config.toml
attention = false
upsampling = "nearest_conv"
lr_schedule = "constant"
Rows from block 4 of a small model that predicts escape time at each pixel, named by matrix and row number. Each number is 200 + 30 x the weight over its row's rms, rounded and kept within 0 to 999. All counts start at 0. After the name is the row's rms in percent of the matrix's.
Before each channel's rows are labels from the 100 images, of 14848, where the channel reaches its highest value: "top examples" is what is common among them. Only what is clearly more common there than usual is listed. The data: views of escape-time and Newton fractals.
# conv: 3x3 conv (model.mid.0.conv.weight, 128x128x3x3, each kernel summed), inputs 0-127

top examples: Newton basins of five roots
conv.2,108,236,216,262,235,205,229,199,168,250,167,223,185,202,241,143,200,252,175,132,176,222,187,231,208,193,189,189,239,141,176,204,220,205,166,194,162,156,204,186,211,185,206,153,173,142,223,232,213,222,211,171,236,244,209,204,180,227,183,210,189,213,183,173,214,225,190,188,290,234,190,172,266,218,203,163,214,196,213,266,188,190,210,245,202,234,165,145,215,189,222,164,211,262,225,218,253,171,215,195,203,177,205,213,194,193,177,153,181,178,195,261,191,232,213,172,216,153,196,201,168,192,197,221,223,245,193,183,250

top examples: Newton basins of five roots
conv.56,098,169,138,143,173,175,216,249,144,153,203,188,211,222,238,218,185,174,212,201,215,264,193,165,260,243,217,233,183,230,252,242,201,167,172,180,245,198,172,188,179,240,204,191,226,235,174,240,192,176,256,155,181,179,158,226,198,170,203,154,218,222,165,142,149,187,213,185,170,185,241,226,206,198,197,226,160,207,181,205,214,188,186,198,192,184,201,206,207,236,164,227,191,162,220,246,208,212,182,187,186,151,227,196,201,156,230,196,201,201,258,238,190,224,217,202,211,192,210,155,151,220,142,230,188,197,143,165,252

top examples: Newton basins of three roots
conv.31,071,170,191,222,188,181,204,200,155,204,150,185,174,202,157,226,198,197,225,222,166,224,180,209,171,219,198,197,228,218,173,211,221,178,133,216,233,243,244,223,198,226,216,218,213,190,216,243,194,208,104,207,162,180,187,219,225,230,209,210,210,189,257,200,220,213,178,207,228,223,200,258,114,199,244,243,176,208,230,214,231,118,215,171,155,197,186,270,152,200,202,176,193,217,185,227,239,213,215,181,197,221,182,220,179,247,204,277,253,188,243,199,167,178,225,242,217,190,186,201,220,223,201,217,143,224,168,212,223

top examples: Newton basins of three roots; quartic Julia set
conv.24,071,158,222,232,155,219,194,211,221,227,132,185,152,181,241,267,184,175,137,177,116,164,172,224,187,200,179,194,282,148,229,207,181,212,200,174,175,215,152,185,251,194,216,194,201,175,208,257,209,186,194,204,231,223,240,208,225,247,205,211,209,195,196,194,214,203,187,197,275,189,202,175,140,146,248,220,202,161,173,219,211,234,203,176,180,222,156,246,249,222,201,198,206,224,217,221,239,259,206,213,220,198,171,180,183,203,211,223,181,189,209,185,239,183,171,197,232,184,210,157,239,188,207,207,204,248,175,237,186

top examples: Newton basins of five roots
conv.114,076,156,182,203,102,263,183,189,190,202,149,184,185,195,217,173,235,185,220,188,206,180,216,193,211,232,180,250,168,198,197,228,211,229,195,213,151,154,219,201,220,214,181,181,249,196,205,208,193,178,201,210,112,196,241,200,159,173,196,236,240,166,221,213,209,178,206,194,214,174,171,159,221,164,211,258,143,175,192,212,171,226,190,141,195,196,250,190,223,219,181,123,219,178,186,207,173,181,182,202,231,175,195,168,208,204,195,187,232,186,183,166,229,167,204,139,218,194,302,186,136,207,201,209,183,176,205,185,232

top examples: Newton basins of three roots
conv.4,064,230,225,180,181,171,215,216,189,224,160,195,225,214,146,151,222,157,202,153,218,246,189,180,226,236,168,221,204,207,177,213,193,176,199,177,234,206,208,236,134,223,281,172,244,176,253,206,232,207,177,160,162,219,156,222,127,229,180,137,166,204,242,235,254,139,166,187,199,236,223,206,209,238,158,198,170,196,251,161,225,215,178,190,231,175,210,250,164,208,241,218,175,155,224,237,236,177,206,172,186,201,173,183,183,190,175,207,227,202,233,201,194,210,176,214,181,158,201,249,171,184,217,173,213,187,164,188,212

top examples: burning ship
conv.35,086,156,130,173,174,185,172,259,132,182,193,180,201,191,242,187,185,199,202,213,176,225,228,190,185,224,206,236,191,249,166,216,230,172,187,202,235,206,178,236,205,191,208,226,238,257,162,172,190,170,209,202,117,162,174,190,212,217,210,211,240,181,159,166,156,207,213,280,149,133,236,242,175,233,178,199,186,148,147,214,211,207,229,180,217,209,223,205,179,224,187,193,178,172,203,150,167,198,189,199,171,178,218,215,244,223,208,187,184,195,217,195,211,194,117,205,148,242,215,181,203,209,193,203,239,219,202,197,258

top examples: Newton basins of three roots; pastel
conv.29,178,194,214,192,227,232,230,173,217,170,223,205,203,206,254,198,201,176,153,219,205,192,184,206,238,173,256,191,200,213,231,154,211,211,228,256,167,174,257,166,212,222,175,173,180,204,214,228,212,244,264,174,251,241,219,184,189,230,227,161,203,177,195,204,151,228,136,160,213,166,184,127,173,239,194,200,201,201,184,226,153,170,159,215,185,230,194,213,189,195,249,180,194,220,197,193,241,205,199,234,197,259,184,224,183,241,202,221,217,183,187,196,241,137,254,179,263,245,206,277,208,166,235,228,216,199,160,183,183

top examples: Newton basins of five roots
conv.99,082,178,249,244,192,198,207,212,207,206,186,201,157,203,216,139,161,251,172,180,142,179,160,233,173,165,155,220,222,237,164,200,174,265,188,174,201,170,183,195,216,218,210,190,216,129,212,220,212,225,157,216,181,140,180,165,196,189,148,173,135,154,203,163,236,172,208,209,245,234,190,207,237,192,250,159,204,183,277,161,263,193,194,218,218,210,156,166,193,186,245,186,217,261,212,167,161,210,195,224,173,175,155,182,171,204,184,194,192,184,209,182,233,248,205,180,209,216,224,213,190,216,226,175,204,235,203,191,165

top examples: quartic Julia set
conv.34,077,177,153,246,183,188,173,219,175,163,169,170,195,205,214,266,192,192,257,215,188,212,255,245,144,188,204,203,186,286,186,176,234,260,178,156,222,202,94,186,167,198,225,181,213,179,156,227,214,144,153,212,221,182,182,177,210,203,169,191,172,184,208,167,169,195,244,237,189,192,157,221,192,159,206,207,197,191,209,191,161,197,214,205,212,155,194,222,216,244,232,237,182,200,173,167,177,231,162,218,239,230,197,252,253,240,229,189,222,220,232,200,188,175,202,203,207,191,201,180,225,209,201,134,210,232,207,230,220

top examples: quartic Julia set
conv.93,083,160,204,157,197,182,214,173,218,244,139,203,151,230,206,162,140,168,237,169,194,218,173,222,199,222,241,205,150,211,186,230,153,178,185,245,211,179,229,171,134,214,204,202,213,192,171,256,258,200,252,168,166,146,181,213,208,150,164,132,233,211,176,176,194,211,160,191,169,210,202,181,195,209,168,212,184,182,262,247,155,223,214,213,216,206,247,225,162,214,243,227,157,172,169,219,183,203,211,186,169,193,161,150,160,186,180,192,208,202,197,216,206,160,200,192,185,219,202,154,140,224,183,200,234,211,149,222,195

top examples: quartic Julia set
conv.77,080,185,154,239,206,205,175,218,191,170,176,198,205,252,180,220,196,171,241,220,280,251,215,199,189,251,199,209,205,264,160,202,228,174,139,171,194,182,218,163,171,240,212,165,204,229,178,208,214,187,171,219,160,177,200,248,209,176,230,190,215,186,228,174,137,173,191,233,211,203,192,192,176,180,239,245,186,182,217,176,198,189,193,191,182,224,213,221,204,218,206,234,207,128,185,175,218,204,144,195,206,175,208,148,225,144,227,268,265,213,240,216,176,160,215,200,195,215,202,214,173,224,141,211,110,199,155,195,200

top examples: Newton basins of five roots
conv.122,093,192,185,194,180,225,196,168,275,190,200,194,193,176,187,228,218,191,206,190,212,142,239,236,165,171,194,253,206,168,217,165,210,254,255,204,202,174,198,223,209,175,161,208,251,227,211,180,197,197,241,203,235,212,195,170,178,182,219,275,224,207,208,265,211,248,241,205,175,183,184,182,228,168,159,250,173,217,190,219,143,243,177,169,221,158,211,192,260,221,206,176,195,217,201,187,206,234,228,235,218,200,178,201,203,250,209,175,227,227,143,184,190,142,241,175,204,188,267,220,191,203,176,144,238,211,242,234,140

top examples: quartic Julia set; cubic Julia set
conv.84,092,122,206,185,204,189,194,238,231,177,209,183,192,207,195,200,180,210,204,201,229,220,161,249,153,191,133,222,256,148,198,208,202,199,217,232,249,225,241,174,210,198,196,197,241,149,208,202,201,187,172,206,146,161,169,240,197,221,229,280,194,177,192,150,222,195,139,212,210,265,244,214,211,164,211,203,192,175,216,246,216,185,162,157,177,190,170,246,173,192,210,197,202,205,188,173,177,198,162,195,175,158,212,171,237,150,238,254,220,175,195,176,177,221,229,228,185,139,189,160,234,172,162,234,181,150,191,205,233

top examples: tricorn
conv.108,156,131,244,203,209,188,210,133,274,234,204,201,209,191,217,174,171,212,210,180,212,194,209,221,127,162,188,207,199,191,193,208,199,197,195,174,212,196,234,172,240,172,197,221,210,160,199,205,187,192,157,163,150,141,193,200,146,221,217,250,176,161,190,190,237,229,186,218,174,240,203,139,177,181,247,185,208,169,296,272,183,196,193,198,177,170,226,200,170,195,184,236,182,229,161,158,169,191,179,175,191,205,219,259,213,188,228,191,193,247,155,197,188,153,207,212,157,162,199,177,181,157,176,182,229,195,228,238,182

top examples: Mandelbrot set; sine Julia set
conv.112,105,240,190,174,197,187,251,155,165,155,208,226,254,259,199,148,187,219,224,231,186,155,196,207,193,181,247,178,178,229,215,218,176,203,169,190,164,135,206,202,191,243,188,166,155,228,235,235,227,203,199,123,185,162,210,237,179,180,205,225,194,214,201,172,201,218,192,203,190,197,195,251,239,206,230,212,209,247,226,208,213,174,174,257,163,223,191,195,230,188,176,212,193,233,241,217,178,184,238,218,150,214,236,163,153,169,178,180,217,218,246,258,195,220,252,145,200,226,205,132,154,240,203,237,208,222,168,188,230

top examples: Newton basins of five roots; tricorn
conv.17,092,157,233,280,188,198,137,180,170,225,168,183,177,147,197,168,190,244,207,222,198,174,257,216,152,190,219,202,159,201,164,214,195,210,216,203,219,229,213,193,211,200,208,212,219,162,202,210,178,261,184,221,233,244,186,172,199,226,197,218,209,202,233,224,207,207,186,206,269,193,186,177,175,193,216,177,185,147,181,261,192,135,251,182,157,222,231,164,197,196,171,182,266,204,181,240,260,243,165,151,280,231,154,227,206,224,213,171,207,164,175,177,179,199,190,210,160,200,205,172,151,181,192,216,246,200,188,192,204

top examples: burning ship; Julia set
conv.102,078,192,145,189,209,196,123,234,200,209,200,202,170,226,266,260,221,183,218,173,210,216,194,187,180,241,143,173,217,165,221,235,177,233,215,187,195,203,152,220,232,170,216,223,176,151,190,224,225,153,168,141,162,189,200,175,235,198,193,204,199,172,132,166,177,159,202,220,225,215,248,240,226,173,181,196,217,195,175,160,232,249,203,222,229,164,174,174,232,208,229,170,181,179,172,218,248,243,155,186,232,149,175,149,214,218,166,195,190,163,213,164,169,252,191,189,217,180,171,152,180,224,152,173,178,215,196,173,215

top examples: Mandelbrot set
conv.127,091,175,195,142,207,246,208,236,184,165,210,197,247,217,188,237,183,146,257,221,217,242,180,193,210,219,211,211,230,249,221,247,200,138,144,148,161,168,179,226,196,204,219,175,199,245,209,172,228,153,196,185,162,136,246,226,198,190,195,189,211,201,186,190,204,212,214,194,127,174,249,264,206,228,204,190,163,201,206,211,213,171,167,163,202,166,192,248,189,189,156,227,214,182,185,203,196,176,229,169,141,184,249,176,195,176,163,243,202,229,258,201,140,214,201,205,183,174,243,148,206,207,152,204,198,181,207,210,238

top examples: quartic Julia set
conv.7,089,177,162,234,253,151,197,247,123,211,244,224,145,234,159,199,162,210,195,228,141,229,225,228,192,198,160,208,225,223,204,216,243,194,184,155,228,194,160,180,217,199,159,182,207,177,160,184,144,252,202,259,219,171,167,224,200,199,189,215,172,222,190,187,216,226,224,225,202,217,151,183,187,176,210,185,228,250,163,212,203,214,212,247,185,211,192,180,214,210,227,199,227,250,247,155,143,216,189,241,180,177,244,242,208,223,285,189,211,224,198,192,198,235,234,204,192,210,185,273,240,194,200,168,182,213,186,193,208

top examples: quartic Julia set
conv.64,076,165,93,180,187,184,203,246,187,198,154,178,202,212,240,228,203,180,210,145,159,195,223,191,217,273,167,210,255,155,181,217,248,193,144,163,224,199,209,210,180,191,201,180,218,233,164,246,190,188,174,203,144,186,172,223,188,191,200,256,189,197,205,179,195,211,228,223,212,175,219,208,253,173,176,221,186,147,139,235,197,186,220,190,210,187,214,170,244,239,189,174,199,122,198,178,275,214,190,198,229,159,232,204,222,182,230,156,257,222,184,198,192,163,199,195,170,167,201,203,175,242,180,219,214,213,182,189,226

top examples: quartic Julia set; cubic Julia set
conv.13,069,149,185,217,181,177,207,234,190,199,201,167,164,115,213,173,206,182,137,163,193,219,211,218,218,196,204,227,212,202,220,217,240,224,224,199,273,263,190,227,233,153,193,199,255,173,216,186,181,210,202,245,214,216,156,137,179,224,178,187,142,164,206,230,211,183,198,179,185,167,187,138,201,179,204,202,189,175,169,244,172,208,189,151,253,177,193,200,158,218,187,173,191,213,166,188,227,186,186,172,224,207,174,221,269,265,225,188,182,195,173,168,160,201,175,258,167,199,188,261,204,167,212,184,266,186,212,198,175